config = dict(
    fused_qkv=True,
    qk_norm=False,
    parallel_block=False,
    num_experts=32,
    shared_expert=True,
    patch_size=[2, 2],
    residual_init='none',
    optimizer='soap',
    max_precond_dim=512,
    weight_decay=0.3,
)
Rows from block 3, named by matrix and row number. Each number is 500 + 25 x the weight over the matrix's rms, rounded and kept within 0 to 999. All counts start at 0. Numbers have three digits each.
# convs0: expand pointwise conv (model.blocks.3.convs.0.weight, 512x128x1x1), inputs 0-127
convs0.316:517500485450513424465468517504507512526491498476513518533554493494533517500513531494533495502517552474500484484492522475514497485519505525485496473500496530497478514418478509506494508546460529532520502509500482451512494505491483519514510491498481492476536478503516477523484528516498501503484476501536496465517497484501457496517521536518449500504544526511486495532446473521467484520511
convs0.317:470513518506447493492469519484521517495533478493471528498499476477467459524468514476503524478532507517486506496467529469512512527519517493514535492533504459521516497526447501533516482476512507510467470523498488509473527505504465465514493537494492489470529518517484531513467522544502539514531484535489550521499521503490489549508513528547559503509545502515486503500480523465494524475492
convs0.318:550508465493484537520486496474434562521474502493507498517512541531548499474539493520501484513497494509451533512514507505501527539488478508505536485494532515487483537529479504488465488534492470508498534503522507530494472516554535497450475516479523512498536481488454517551476539506511539521514478503499506465493485502485507514528499483506465473488494501482474479464490510484523458538512
convs0.319:503506490452511492553465438502500484492497479485469556458483488520499457521500525494495497478480499511515522499511511493506505534513493507484493487470512483496509453563471467475508509511474526483497525510489537500501502468555497505507489485508458469538483503514498539509497524501457452530483503495476534519473566422501510468486546533510516495484502512482490527486498486519479560533499
convs0.320:503490491475499498507503484470490483509489536531459468489455492499481482476471532457507498536490444561538562492525509504533472502447497500458489540499499528501567556528482548516537496503496518468481469468557502479475502510505474496497515474507523513516492529490514513464475506528525479535456486546467538533520500492476493499497540474501509469512478481508483495493448512494534502494523
convs0.321:513474542467461509454458460467466493540510485536487497553499565531441498532454486448510535523480505483478466479524488488493503487509527552493544477501459532477505474519534486545521480516472467457459507465540514457561495500478490514508539524479524475487519487476501514512515446487487517490501530494471456449541512515470516509477508530498471489506524525503501489520487482476470506490473
convs0.322:519513513518477472532497471492489444506511496506528519496503514503468482505518512452493510481508506496517528487535506494482453456533501469480554488542493457492491494518495530481497491504463483511491475505466529498480499506484512498541530520512520498532476497485472456493522500551521538545485504545459508491489543476535525480475490486542524493516481513502453471468529496497486475518513
convs0.323:486494493452528500484479498512465538491525498502469492489498520489524496497511503495503460490532495520497494462512530537506520532501508503492527472477461442508495510525491551516512479500487489482490503497486518479481497453540475477474498497515479506514508515508484499481477484511521537513487515457490470511513475464506503526491518471479462463475502551519525481502492521517490472498501
convs0.324:514501479478485484501458514498496470502512513511518521534492495477506522537502499537536450478523522486492467494496490473502500449511493486514484508474480533505497513516533503456493543485494455482486529513520493465555484502467531468474504516518514532482471528516500499493514489515505497501491539516522523509497493468550472517431492557526516520540523498494484472523485488510509469520534
convs0.325:537510449501477504509501489539495490512527495507514490549485462528485535497533477438442472501528510522531514499500502510491489513483511548523487465495491471481453494479481475505510498548515517502542493450472456516488513513481531516544500489523514484525477480485497486515507463536453522526504462546479486538455512530456487503502470543465487478496475517479511465493503499511485484468498
convs0.326:491449474462520471513435472451500419531552492496533521523512462529499521502470550469505496512497497516525489516476471539506509484449477491480454494445453549464524529487518522481472528476509451555465533475475503532516466507465519444489528466515495490478460449487474507475502484500510508481500518470499519493510478549515489495506518501473471532475493470471513481510496514482493482501500
convs0.327:483485483458487501509460512534475510514514516531504454464448497530503509491491454488540565550457502463489481540460507474526471469484513477479547477463504506528504496500475510464536462468523505484526534488501493497485527543488489499532464485507527523537522457474536480501520484482468515536503504518468511486454512511529509491463527476537496477468488494523529522534527519484504479489483
convs0.328:471499481488518478465505511477479502513510478504497495512482495512528476494527510477519476515481491502486535463493528499458499504521521534466508452494511489513515516511529523490467495510531519500516488470462471492501518518490444535551518526477511483494524501501508465519492523506489464483515506492517555442520452494500500489475505507489497474471511483485505465493451500475548484475501
convs0.329:523486486491449504495492520536501516496470538478494545516527542512496510514501514491476492515509530517504512479526505508485519501481530510475508484524491494535416493501489458498524449500542548510492493504525505485520470449468542471515504512548517493492539513506508511498482491458466512496478499503479493508516521472513521510510498533514516469495474465478544556515517497484508539540494
convs0.330:502529507482501546478483518519456529504475520514517467521441463501489512462512479547512532515453523485522492520552461504459443510535517505479501509489516473507495509507476521509510455535520521468527549477500500502496503479519520559537515484451489463504478516508480487529414538507515491501507459529497455503542524510493502488506512512495512511466518500495501498511500520516505479501517
convs0.331:550510465475498481505458493508472474505520511480500506494497504519525488531522438521474491462508534459495480500522543502506516469487553548486488471499528485494524480461507552466508524452466476458464488468524507495500506538498480536519514501461454466500537499520480503520474483521487470509527480501469504508548508491512515480462449477526466499451504463497519503488475443456549515530518
convs0.332:506462487506534507481494516503524479464504519528492510511507500480461534521480526510523467490486509566485505535490467473484459473472480512499494480455448481502431508516560454516497472529534548489447505481460505515532456500474502526518520508542492513496469497514459498500525487510477452452474521507486507560493470473505520507499481508465521457496459505476488512510525567473544470532534
convs0.333:503484539500520502515502469477489483489513474510457510508491509504519475473489486539555506441491494498518511489492476466470499541525451524517524498516542499510534489488485498494493441529488510505513499506484519478483534486464490526490490508495531460501476474496480477456501487518506491534481514519466543530517498557493499451499508501527482508510472517513489536486513526472500539536560
convs0.334:483530491489475503508513528467492505518550500505465520520525516516514483479484491466502499542534545518510481500488535519528488506474516463505504505482518503557490477493484465458495530475466469472509497511556509479469493496522516509515497485463492561519506477507533514502519474461527511505530461481548438455473528507503529506480503455517529500486514516525491450513488468511507499475511
convs0.335:489515479525486526493486511487494499506514514524507430517476489463448514526503501476473455525466506536529566506508497510517514499476470467505446515530452462543519492540476492481525457505510525508522494497479482491466481496491514499492503452488473520549511466512502481532513503525515493512516538451493495450490478484485508519498502519474516474497503465478504472473499494529481545489535
convs0.336:457494472507466493511521483484470499492519475511490496508509536507455497481528455473486506502511453487506430496505459512474503499527496507507555562540495483528487521451542532500540450551501467579500544531533521505531487510488469511529473473508506491530492517463531513482517452486522482502463492438517514529481516486500515490535481517495521521491498503494487475503476520515524504521539
convs0.337:501494538465485447482471486487520519475519470538509475497512503530448479480529512513447505489539535491514496472484517530508492525480505460533488498508517515508505540475476521507511533523493531519520494500449494472479498513519513510483535501476467528475540529539496549461520498535518486551521508538499567483552527522489494528489545491514544493510530478495505496514498513530488513502495
convs0.338:490512471506495464445491500489475548467514485516449473492492528455515468474507411502461469495509518484466491488497494489525512505529485513472550541569513529521528528499515523496538472478492523488475499514496481510508477498501446471484523485504504485483509516485499481493535491489499474485502500535503504511506499493475505483506515555488504505529519460557465504485469478501517455511458
convs0.339:450506456510472528473511540492476507523488525510519493482518509510495521506528498499527547483466477487521504551515514463500446509500506486496463475509523481502494485489499492527495500458552518522477491497475455529483513520534463483471476491439484491505561495494492495497453494461501516504512529454504506502531530447501507483555498505527510512524489503483472507499538468466541527490531
convs0.340:479533494525572531504508455501540450491524502504462516494500488469518529493489461482509522482527489439479517507528495518479473487498507499487501492475519571434496505495529462499507480532479542490480522543491475437518483543484517484497504524506511465519518551516530499466513475491493530457500527492515522510485510494507483459491459523485507481462493500514473503495486526493522435482527
convs0.341:511522482543492522555510479533508478511499470464509478550514519469510526472464513527505487518502476481451512478462439509532485452505484512489491522467469469516524529512525540475510556450517527505520528508486464509477505501454495494473463506520528525527493491554468479505514487472483525540492512486488515481547479520473483459514450498542493525503473524502489516511498526529520512481531
convs0.342:534542435491509488504475505448471499478510467500476506485539502517543452469553485538496475495469494549477496487487495510552460465480519512537472504502531487483463518537505513503523532529488507486529525477487508472510452468516505495463472469473555468491544522500519492524510522531492520522498529455467520508479494487525485493515492506511560460492500508510490467499481486496482515470475
convs0.343:511490529555499485515507513479531503496498511446519519477539509483468479499529506467495506483513507446481529519506472532508507523540484468515547476522496499519522472577497522493479496500543504458496543475508486521512467462542512495497491478502488440487490472503499505521498491503521484524501516451517532526467521508474493486515516547499482495513488469531504505479521459510506495533485
convs0.344:529532543494480490478539477487521542497523530513509509484488485513496517511520483520504501486487509496517530527507493485509536526547472503512491495504475531499471542526476519474512522485443528523494534530517484503479550527513447525487504481500495487509511504533512534477492491485484517481489526505539537490514477501501493490552536519500546516518528502531507501469500514451472499472465
convs0.345:519486506505503489509497496481476512506491484466485469513465494527475496507472478532469534551478513458502499498511506518529488529485484488503491540505491535515489527492531455505521468511461531501501475532473478488502502494522508504486497536511492522464499513499483471537450486511522497465476462488468510528458526479466527481500485483501552464499465509496514484503486547510447524535535
convs0.346:502480495484516529542427495431477525519492494553509490429494488499461489482512547489509520496504469465520447485483452506491495501508494477462486503494508522521515498505499468501501509479487492476511489456475518486470501488505468519530518502523447527483483518480504538511537506493513484502490491515535505460528521463447494536467462472442514527498458481491479513464483496548488536510531
convs0.347:448521467518509499479494470516492492496445505497482518482509481508566520491517510526508495489497520500517531500493490532533485484464478492530463478505519492495485489510512479501534504487482481493489555492501443515493478486509515509480527447528525487504495513494545483490475511551470511482517510471563488491500441503488531494463490482508493518534557477481477495458495524529538486481461
convs0.348:486505518493479503487444497500528549486541434510499488477479506508496496509482453471474453489536473522493504491500478495518486480511522548502486517515515472561525509465498522495566507470460489514479527448482490453494491488511509496546506467449499489468457456521510488545479454487477492487501532504488482515495494491525493420510489532483523486496478480495540453517512476524495519528509
convs0.349:473506438511477471519523480521506460483486530525493488465515512483501551491453467490518474492503490445500491470521533495474489522482507470511510531528523516484501491493523485532512511540498495486515554497464536507516525467480489494508562487511565500472494511540511474515513511523496527524527552494485517503482507483477499479451502490487510513529487545478546504512471465480539513498495
convs0.350:476486483514456452491484517527517527510482491471494485515517479518487484497458492542482456523550505477450480475495471517493503493504524568499502523490478515520516487493547506505520511543500488519466480522487477503497488503498465494522522512481516446492494536519510540513520514508495491517503532460487529492499489504528488456475520565484545481499520496500509494506451503516491485520515
convs0.351:523492465514513503468487485475479486506509483532473499549522456492486516489474520497502529466505488468485459496487491508469478467495520545517510467520527518537515518444519475510499505493516521470498528477513477472527502509482549509461492498512478500517519463497528508479488515542522521524510476501491508500539539493516466512485476474506475512518506501479505470554517491531532497499491
convs0.352:483491487497448558496505500525473497515468517534510449497494496474512543494514501509528518484524529477514523496531523479482478475512487499532487488507482471505472445501515538522532465453503495490440545526469505505472498505479467483525513483522494483490483455508503466461504483489488532524499494523509478509477518480476515494511498543479488474452484521497529475480505478501528505502525
convs0.353:485535477476496483458508501482477533471522496494456515512476531477500480527482498480510506466488467520506510489506499515518524532514512526477511465512502484535482485524476493515521497498491529508488472468484501490488522482508463528497546504495542506468502515473517514525509484504512496511439488525507520489502501483497525505502482530481493519483539519490472489500475519479497491469535
convs0.354:513543482497497522497497502560462473491540529518474501494507509528440486502467518541531539504486518513479492521495481512590496526530510510498475503494527504477487506502471499443497511449513537502535466491506507540492494485494517463511525534485495546476500504462479450452481526503476517491528500496508465494477488533497513493491549478516522492489475517458498462526506506507496508516532
convs0.355:435495565471486507483480485486508516531514517482475477527554515500456483483478520509435483478499506539530477501482483464506483479516527484485513488484488508490503528497521507467492474484505504494511478561494520496502480491491480498492490523518491482470506530485575489509500495526484466533514537471481459527464487510504482508534502482495501525474486493517454495511461494473454519495498
convs0.356:492509550507471507480488520487507462522454525513515495505491469474500524513465497518496478526522455499492514505476545484443492489489526507511474536476506517508465459531493499516513513540523482516517464505449479479497509500525495531511501466484477535521526477501518441450484498501513481446509507523528570482469503470466470451510482518490539507506514513514502491464528482478500515534531
convs0.357:475487503481524431516521506513470524477492513470505482500525500487509522494537560494493497507529506468500492465546503509459537488497474499536508520514483499507527484499527474482471496508477529515515515489475489525458539486468522499464495484490504484507489475516502529478530503494488518456473513507508527521515523503494492462529483506545518509509542494464476469519522519463530534491485
convs0.358:470502510552505490518514516483540495496517540510516541493496485474473511505492521498475488497501548496500540549501489498496441527533482507485561466520499454517499465488461503490520492438526508476521476515451472474487552495486503440486524487542491527487435504493456496510519449530509500451483468519518532525510538531500505509477451482488511455494520503480445479459539480440467493505458
convs0.359:480518486510506487506490527544505473522490504498508486499509518499527478504522494472522478491496506506509464501513535519460551471519490538513506536495478520502547501483494497507545472483507481513530539518475553540488516495505534527526485465516475525506505486546520518532541501506508506472517507488500508523502495465505512445479527423484483511485470490517525513517515489511511533549501
convs0.360:496492526514493502504528485513483473483540540488524501513520500512468519478505538548456478492565525500528479437468480481454474511504462510517517492464514506509519483471504534460535478462489516517514481496479477501437497512512498487505468470554520506494475480460458557435485455490471512472548454500483491533522509521501467458506509512491487494529491531492476477517526491499509488488487
convs0.361:513536518488512485479498484459475479523478490540490509480502461519533473509496521476469519469501493473559529511523531510484527476474496464482476488512521465498488540506460465489484441483491550514487475484535510509496513558465513501486511506484497515480501461477459539460488474503463493519544508529475441449528469518481505483475507490488499464517452510498481489482476481493552505541521
convs0.362:498516525506515457524549526503490486551439500456496487513488507469483516469488455513514512496481500498498524561504470484542466495509474532534513467509502520504469482540531527519512469461476468432537511545455482492514482509524510540470510508484539484512487463519543535528536486484504498537514497486517509506513477500501544508524535509482510464471555477537532494447521506513502481513507
convs0.363:526481485526470468530517464503525476480504463461473451516468525455536500512515505496493508508494490492511484443514552526526499507539506498506505507485494508502511516485513465473488501470512501544495511476477471494453485458517560513488505484493511528506561459502446495491515486471544500491494499480487511550526497487486506524505480474519514513476493479476476491487501512530478529518513
convs0.364:493498485493503497481492493518508513497512503517518502512460533520505476521532510499482515555499522489504470468523521544471491486523507478497515541481559515497513515505463461504483471493514472488504503504462479500493542486502521512504506521468499481498471493483528481479511484472494481508480510519527519494546505491529467526491508475492568504479534500450532504507470506519435494469525
convs0.365:539529477508537450520449505535457507496475515503505488491517518453470487474522470515531460495507476492524545502528467510466508520502529560462496526500478483564466448499511545537478500504515513473459440444559523449486497535500502503482486486504511500480480508498482499493484520502509495544498482540496515518484504503535497471494505445466457506491502490497501520514479505477529483536493
convs0.366:480463510499497485501497504495518510482520500524480495499488523482528517469471487497503482525472537515487536528493473500504504523447501532467508482488496523486514515495510531493486480517491494507491509515502495519531496479575536505468459479498499477516496502542500514518539521515449573517530541465510483472478500505541503488487491499532495484464473504501508537504478548481497520453514
convs0.367:525459558476523507491458493431513506504567469541499500509495499502538478517509492507509528490467523506492469520490487521512498502447510525489477453469558484540543492514480483495499539503501516436504507571490546497564487499498502525509509472508472477505486527488502477512522516522530505496445550537501468464518504497481503489477518468520535527494522517544518500471486471503475539520519
convs0.368:485518471497501529508496523501520455509457553505503524498494534493516510428481461532496493502481488560500479527495517515469476500482459525493500504503499535501505516478458525475499496536515467498490527490517462453455475546497498473520506559461522511505485517477485470473481520497542505510496556515532522520496517506511521507515524514465531473507493492444472460488539511507499496523514
convs0.369:530558494497471532502461473451510492507488451547529480464508454535515541485483495527540517515468489518477466469518482528543515492495512498497502473511512492520515503552517490505509509502476486544485487515512541521497487517536469536512504517473461535492515492512476561477508544494515552507492551480473489506495474493514516477515510514505475493501483540501457511521563499496473471515498
convs0.370:499511515493519461505545479507510501490485502518481515515530528442449533555503523520490518494518503513517518502487536540508468449468501518451489524566479495504489459508501493501494503496539490502567487511517517510504489494482514532532515524514499530497503519462549503467536514546495502497549505492515515512484470463471538488517494525476480468482503512517524533528478536492487491499477
convs0.371:505500493514502474490507539469494514500502495509520500472475524551533525490504537520534523484521507503481477512480500485521542467511499455466500475504555531539520470501465511517490494491556454493455511528493486524487499444484512496491491477524504540528507495471500503504534470500543503479516492483506537501480511510486481508475481523486500467471474474501495534500478493514523539507463
convs0.372:539532486463503493521539438531474492495515503463509496497534500523476468501495528459495520486490498490523513555523454496510485532469516442544472493470515492519531468455505495505532478517489484438491506537502530493519518502477493483517524481469484511460508471525485506480533498450433509498519501518521509500433492477480471516490500503490498479498507509486498499528546480524496448467478
convs0.373:541481456484512521528504519514515520532522485524502513504524471461514541499488460502517499501495484512497475502486527521443457500507536497468518423459475501486467459529458531497512491498503515535463526440524504476507501473464471463451526550477519510494506527555531509493525463522498509502485473491513508509471515486484501482466527523510504507477539544510453454494453447479497505486483
convs0.374:554467492506503522463492483476484531521525517483539464514502533488510478521489474522507503515510504497479471479441494543461517516479512483527493501482534489487511501501448510484501517509501530488519564440499485542486474479484482471487506526493497502539548557507481523524530503572518492476515518508523474480479503509486493525461442531540498480481469529494488470476519515453470491498434
convs0.375:473472525513490489481483507503519491500516466544512471522549500446499531515511482468496483515509465521485458469513513477517494496562480491512481481502502474510470484507471500465489452495508543543546500523497522499520441494488489478491465538514462503516503498481517500505476465471443505502519467531462468501521469511524523471461495492502544458462490487537515491524490477452533475491525
convs0.376:549514451455467485477497507484497538510502526524506500460463475530492511520504505500504471501553521475517480489503525488523493552505521502521500523538504549540498507482491510533538484514492526546500461544473490479477446511510547500493509465468493496503511511511529519492520530516493498481498487514477527510475556482471485500535520539478516479479460526478507498516495468499494467515518
convs0.377:490529462487560449486513549506486524476478478510503499475503518512491529503498425528514479468503528506514521497456535489532538511466482465488489508529507516515510534513463512502483508524474488488501500486519489500481473499495460513506481487482489529491512500560536480488447516509509537481510503524461470488470509457517477481442537522536522476467503507536508502517516523523514497494502
convs0.378:466535468509486487480536489478503443503500502497541530494487536487510461518492533500503472498483478494546527485519517514544474526533477508510487484506504526515462481468498449530513529483511521489459490532459464474514493480512482491526522500491501507491473533454498438498487509528516515511513499500560494494484536496518506475492478480519482480511536503527451496496472506464525473513536
convs0.379:530524500458516467553463500501494428518474470519494528488468490475493519518485472504461529463474588473522502492499522487445500430507458509539487511422463499542507549471477486506496494486479485510518521522532485489508522488416493497469496483471481481509527516483510490516494550529514494465528454460494488517491498508507528494461519487519505501505499452491458553529490471469503546552541
convs0.380:513502479540513544506470483487507482456487497474512479466477526463454505492511464465502471491513507521482459497494516568497538536446497518502478542528531524509455509544516471535518483521485498519503495431512503521532462490529543530416484457504481458541502516506521488468531491506494547526433513466484508487513504411494502525514501517472491466525479527439469485553471495498511484480549
convs0.381:511539464532450495479486491498554480520479525546529506485522495503484533483530557482446509457480508558484487491492513455525447500482506476481471521522458482495529492489525521529515488495522501529490489517496530502536515482471463501527491528487554521480516517518493534528527500504516542493468569497517521498502496522502539540512514516501507479526484487476521507477527528459513532469464
convs0.382:507470465504498463500498490486505537563476475504466483505503520506467496477524508494501512496539516484509491515492527526488555477519480513557501487505448510506461451515494513514425499474504526549527462490527491476531508539539471494478487474473487501477482457581493481541482459503430500465512469492491484503439461522498520464455508473448483525527490502458479451485492489532492513470513
convs0.383:505523501474517513498490464521526487447507473499503506460489456503548540489479515542484534523503550488507486533502541511508511498481506416526511496512508478490512506553503474522564514443496510525469528518500487502506507528451504520502481497447507513485498502500522507507507528514532532470504513506483492510494477522462504493506490541499494469505527453523525439515456460506493546523527
convs0.384:474468499528535479483502476536480512522528463515500517497480519500506464497485502500552503481480499515445500495502490521470440492520510459496514479477491534488472512442452533491489501546512466514512530514498498478463498524521501517494512517481485451482484496473512485498542489589468469462490476493518535484525527533486492526500481503517472469483470491519526472518526461485469459517514
convs0.385:481455498515497468509487502483486493498526445550530495454478487525480497497527501501480505505521489489549491515471513505523489483479481543458512502521529468512487517500517502529527480512515471499509513491518485515512489472515479516491494496483514489467473450504524503511491509514439502495513481487489508479466493450491481487459478498496486517468505461526536490481478496492469476552501
convs0.386:502545489544510474513448492462498450533522521479524506512456503532486483492493537491456493510519511493500536490460527517535483512477490495512464524526478494510503499512497531521490525514487475540484503543532510519433498498525517540495494492489523515460484529522494534483468515491496515481479510485524501486493511516503511487480492471466475504522481487500499457519494482524485486493494
convs0.387:484489565505480455485533491461512511509516465523497462526480505522475457479509509495462482486492491493499480480487483461457485491514481515466529509518477515516512492463477537543486526502548519515514482508461530503520488543482486452484511507524495502462527498505503512506522499481533463492491502501519534525504521515511504509502494515495484532529461497462489490479497461503502476481512
convs0.388:516522520478486480520457483520499482448473508573456507554495496523491473524519543448503463475479501498496517536521503487503474494521493476495527509506513485494491445496476536475524510510512517556444513463503496488451464491514493495476494490477514531531473504489532474502517505497485468493517520467486497522533505474480528416513529527541524496457493514502499522532517483529510530488519
convs0.389:468503476468509472493482496546501532527464500526503510512482518505504504513522457495529555469499498492520506524541520505484531479535544466467503472502487531473508504463501520487500525480477517519534491487500523554508508467477500475533486484480486475477545531492492514458504525502476549462518544496522474500493514486519474513519529492514504516469478556513511555509503570509529552479466
convs0.390:496471519520482452537498442453532513486497480512493501490468515472506521526478447481538506520500527508491508460495488496504497507461550518543490544510497504524488523498498521511492519486506517505489449509476534462515491510506560450457516491537517492509491481474493537489496489475478465499484520504476504465509478491502516495498490517522491498552518530527509477526524490479511506522496
convs0.391:500481501494484492484495507477528506479484504492492501494505509505468515493488505515487525525534494502523536497522503486490500516474504511485515488488523525487539484489490508515506502479505545570491472464477460486480509497483490480479512468516476471487469525529506519504506471494547448495513489460463483556491531505533461482499495507476521482514467507477548530537474429511475516493448
convs0.392:520486470522497487481497545564495478451505513495501474529490513490514554465488511482531536517483472492541497522499491494550496489480511489534489477483488482550526523524526502517522485509478522546482515507519513552474471491540508500496560486501508506456525511503476454486501483503545510495506506503463538492518544529494473557482490539477514513509491523532516522441507498503494492475537
convs0.393:505490516453522500492476468515543515535507517491524501515519515487486504534458472553524488497487553554490459528499504447465537501520478509507478485489538510535519516480484525513502543500477466469507504531512509497466502520480472521548496482522503490469497466502506475528486476498494512499508489489536494558485467520514524485524515479510504514485547523454542511488459479493520512506541
convs0.394:504572509518456538514520514491514512503521517510527523543528512469480491521520483456501475486519507460478462487495490485504489476525527464483502506504482511517502492543508484501468473524487534474487462470511545525479460525495491497518517561517507506519556520541452472481476505538517471462474489507476496493532490512501491504505499488508498498482508467515558522506465524528514529499476
convs0.395:448524536527505472509489539486504524518499510509523530518520495502488492470474502506489517449515574455478489499523450496471434552509518474515494446512524514487502523503529515542512487518522523472480542477501507444524488474465551474483497461514515465500452519500492461495460497480474479463499464538510519469498558454487525507472530489463506550505545525541499489507488539484530501477513
convs0.396:482519470478519524489455474503527497514543540497475470520528467515482533502531488483538508475511480486525520499524514481482443477490480546524450498449492527465518541485505462542501511523486489473515525504476519500485446482492493532475490528521515505497469503492467543500502492482513526493520522526498544502504497532500482493506480508475482476461524558478532538537517497477478462474483
convs0.397:531495462498495489483491482491534525456506496468528535511473515492511553492485476509510509540485539509511539496489512486504474480515499459460483495493483525516496494518474498499491484523476503466513490489488505507531486504530551513479429537484497485491505483519508485519514499496506502538482533454503474513503506533533511488459528500539506505509480528498490510484484503525509466475537
convs0.398:493501521478486535527496527488537483462481498493515462536502488488454512469493499538506541474541517470480505498503517508539492496550564477495489497476534510452535491517506490494503538562504504482478531484492463524490467510496507503567503470502524481508524498494511487511494522502522539522495485520500490547515485490474506590529442517523467497481469529524519512492469534517507488532526
convs0.399:530469535505509521509548504508516452449492504492524494476499495506492519527549450484524495461504558532533479513520487494509511500505512497499469491513533490518488506485529531495473502473502504514467520495473476515483520508474509515538514536504467498495506514540512565534474505465472520475534514507491500484506530500501491494455450458490494502509516450489502517523472478527533490512524
convs0.400:529492509501488488491513485527496536489501502486488498507534492540523515532469534522513498495482507510474462508509471507469498522536527492471511487489528520483475498494518498462469504513510490467531538499483507548461479506524479484529521506491474517518507519511484501509551524509498489464551496516479487549526545522424505500516514517517516479470465495500490522460477538480500527523504
convs0.401:502503532511491505506545492499480490557486503463466455512495550492526521497535533532547520522465472505500490470506511495461455519509516511487467517495480539513521509507491500499482500474498512561521500473488501493495506457465489466464510459512494472490528502551480472512521491490509601482506519482511518470515502522516454480467501510542519522486509508487480473522522470483514476522495
convs0.402:494493490476499502544471478471483490499471492503502511488546461485483515527461496506438519462488488537488523510501420503503514531481525501486446472519484539477515463485510509446509488521484485491490503480494500518501478497510505524499480476510512503525478489495538480469479510515481536506494475497528465482521490466522477525472485495511475561511494468540482479501505490470534496474517
convs0.403:544494527488473511479501490532474509482495518529508484497489504484510506598519493533490496542527528534506496498528549497527509535551507502474534487502442503566497523508502504512472523507536511501453495503484506543525478533470526471503524476472505538511481480555540479548470495503478525509492508507493487538476509518558529514497484529529496449485504500492505484496534485516515474545515
convs0.404:497448501515470506511510495489493526504494529514522524471549485562517543467504490472489462486525503481558459493504469507481478523503551492504489497477547501450530512473523519488514487511539529509477498491481470518513529451449494512494496445529537514493526497500499493487492460507470473530496466502489465512493483483506455474481512508543446510549508492469520516506523513498501476490521
convs0.405:499562526516482468474447478459523496508496491484492495524480466535512512534447515509454508513486504501526471503485492530503492498466476488485506481525469475545503495507444518480505529458469476537521467528476464542477459528505532518498526504432504503511519498497507474515531531498549525518502529486512453475498517498505470502513470467505494524459544540508506487533518455499490556492471
convs0.406:518470511506481481483497471479514492498501458497527475499491463445440526512455463465460534523491497547476526505529508533534507483456530526535496529487540507496516507464505563528484563486504461460477491558531466541464490534505447535504487444497501511467513492502478519510483488544536552428501450539513463519475493561478515538479531497494480515527515421480512523503509473532478458452516
convs0.407:521468489516511497468455486497517506496508510523475504480494516490499501514492550535490503515465510463505492451487509501480524489495506526506467526507478524477516531507452533506489523461514509523513503517465490491469516543496523496474478475546480520509464498524550526498490472490508513476493493495504502505523486491468486483515515510501490489519495514481520502530498491550505487473499
convs0.408:472528514498489519506523500531534521508497492459474493496491488489526541499500506470441496433503487480496483543453499547477503523496535490506447487490502516496526527502497501540471469513509462526530505466517528461523487472487513478502496510485541478521472498547497515550517512529483504532501478520495512528530489513507497506511501479475523449480527467505497512494509506484517462531476
convs0.409:433485501532456523526481510531517511511564487503492505535478465542495490473489509497522514506474509502518515484470574486461536485491451513516496505517488495488516485499554509523482488495506544537457482517508486427491498456467513521471511492519509506529481497515543513493511517494480505512472500488466566527507446501503521474533535482517460508501501523494493494502474450537501496506466
convs0.410:508476536489412480452465518523549450483526563547486491507459474439441481500444480484514487473515500555461510469518525521546496466540497527554535521475489514438518451502517538515551515501512476516487479526511494536517463496485516504466442522534533542478485469509488480522505484509482517496516513518485487496552439502471476496520521430539481492493465506507584485528516485501470504457503
convs0.411:482580513562500552525495471507479512488473480476502471508495530480487487508547529509521482542502504476522505501482496500472499495490500486502468542529518528513494452506519492511523501551537583521534442442490540518466469542543481513478530547513524521525535511605418526480494495554550470518500525523499508477515512482520514502488511468494503440485479516502493476513504487501452511548482
convs0.412:471467564500518502497528508495518463536456442506526465463491471498435510480509526495509506490490540498442502540477529465514493497503478505485533505511474491497459433496495554497497480454466479477507529507440510530454554515549492438487528489537515508564497490463521472449465472535493504491482565465506482481482508486465520496482521495519521475494477513484543440456514518476520480501492
convs0.413:488484532441505481549486490502510533506530512479518505475516510539496477525509535478504523490492486501518469465503492464505489488449499519494510524500493505486522433505505535445487476538513476494490508473490482520491486480525578499453497489472528505510510522516497522531492441482482515513519488475510491473542494509526516469537500505422494521497533492487475457507490549518513485476459
convs0.414:486503447499452497500451497506460464480454515490496449513498523469466479510534483486477510485523519517523506450502504531531507508500486494460495532528513541463499455538535499498488498539515537467512486516500505493489537508491565483483509553507501503477547496502522496492531508477496465459507504432542480553524565524492526510513489500487502488452520486510506480535514512501502537485509
convs0.415:498508509539492514481537506489481519488485454500496522490481522468523477512483462473496520499459525483519498496539503507473505456516483517498506521473486488480508526459487504515524546516531526504513509506496493502526531553537524506477473499498520468484490469485526505500500514489526475508484495487543505495506462501513487539479493440526487485494465469500511494457490502491516494494455
convs0.416:546518484533504469522460489538504488498488537477471492523474551550496520501505506548481464464489503510497440520506495463496536492482486483469522495548470508538496485571493494561470537453509496513476533493495500540475488499524496555504519478479495507490519475541443487465474502527529506497523474507494486462456456528548486425499504484503492456489525488539517510512536460473530490469500
convs0.417:446482501505477512509494521499516501516485470488500512508533510489474450467515528500530494459489484514511515477502502482527514512532507493551459528536499475452500506521535510527468480498491465540550482531502502518500507502506524485464466501555472518523514496525464529547524479484484504497500493442486546484511528491434509451486549470522520469492497470551544513463481498475527506516504
convs0.418:518503512520507526502499437461513476460521462488486434479506496501486511513439484523524472495529506529526488472475480474528551486466456483517526447574455522531533496537513489499546485454490515519494509530448526530421514518493490470526488467448459476476519506507533489487514527483530498505474511487527483470457476534500495504470474486493464485492543428512480519519529464528499498481519
convs0.419:468508517476465472484515528516497488454464503495500505471474475471535548482489458514503513491497484484504480531483509520487501480505501510500508489525517478510433530485479505538499475508517495511500473495484485533515510526480460508530491500464504471465470457485523472522526482494498541527541520457496503493503514522494479485472480516511491521504498517498519478475512502475504476534477
convs0.420:498489505466519497495498496520519453480515523492497512536553517513477508458506470507482477521468478507523506501550470482517496489507495491518500494465512480515454491457474451480497481530469532480494496486515512476479435560484514493498486480511475521475465473526494524546500470480475496500475516539515544486516475484531510473517496482483492475497526537488506532507453504506526498514515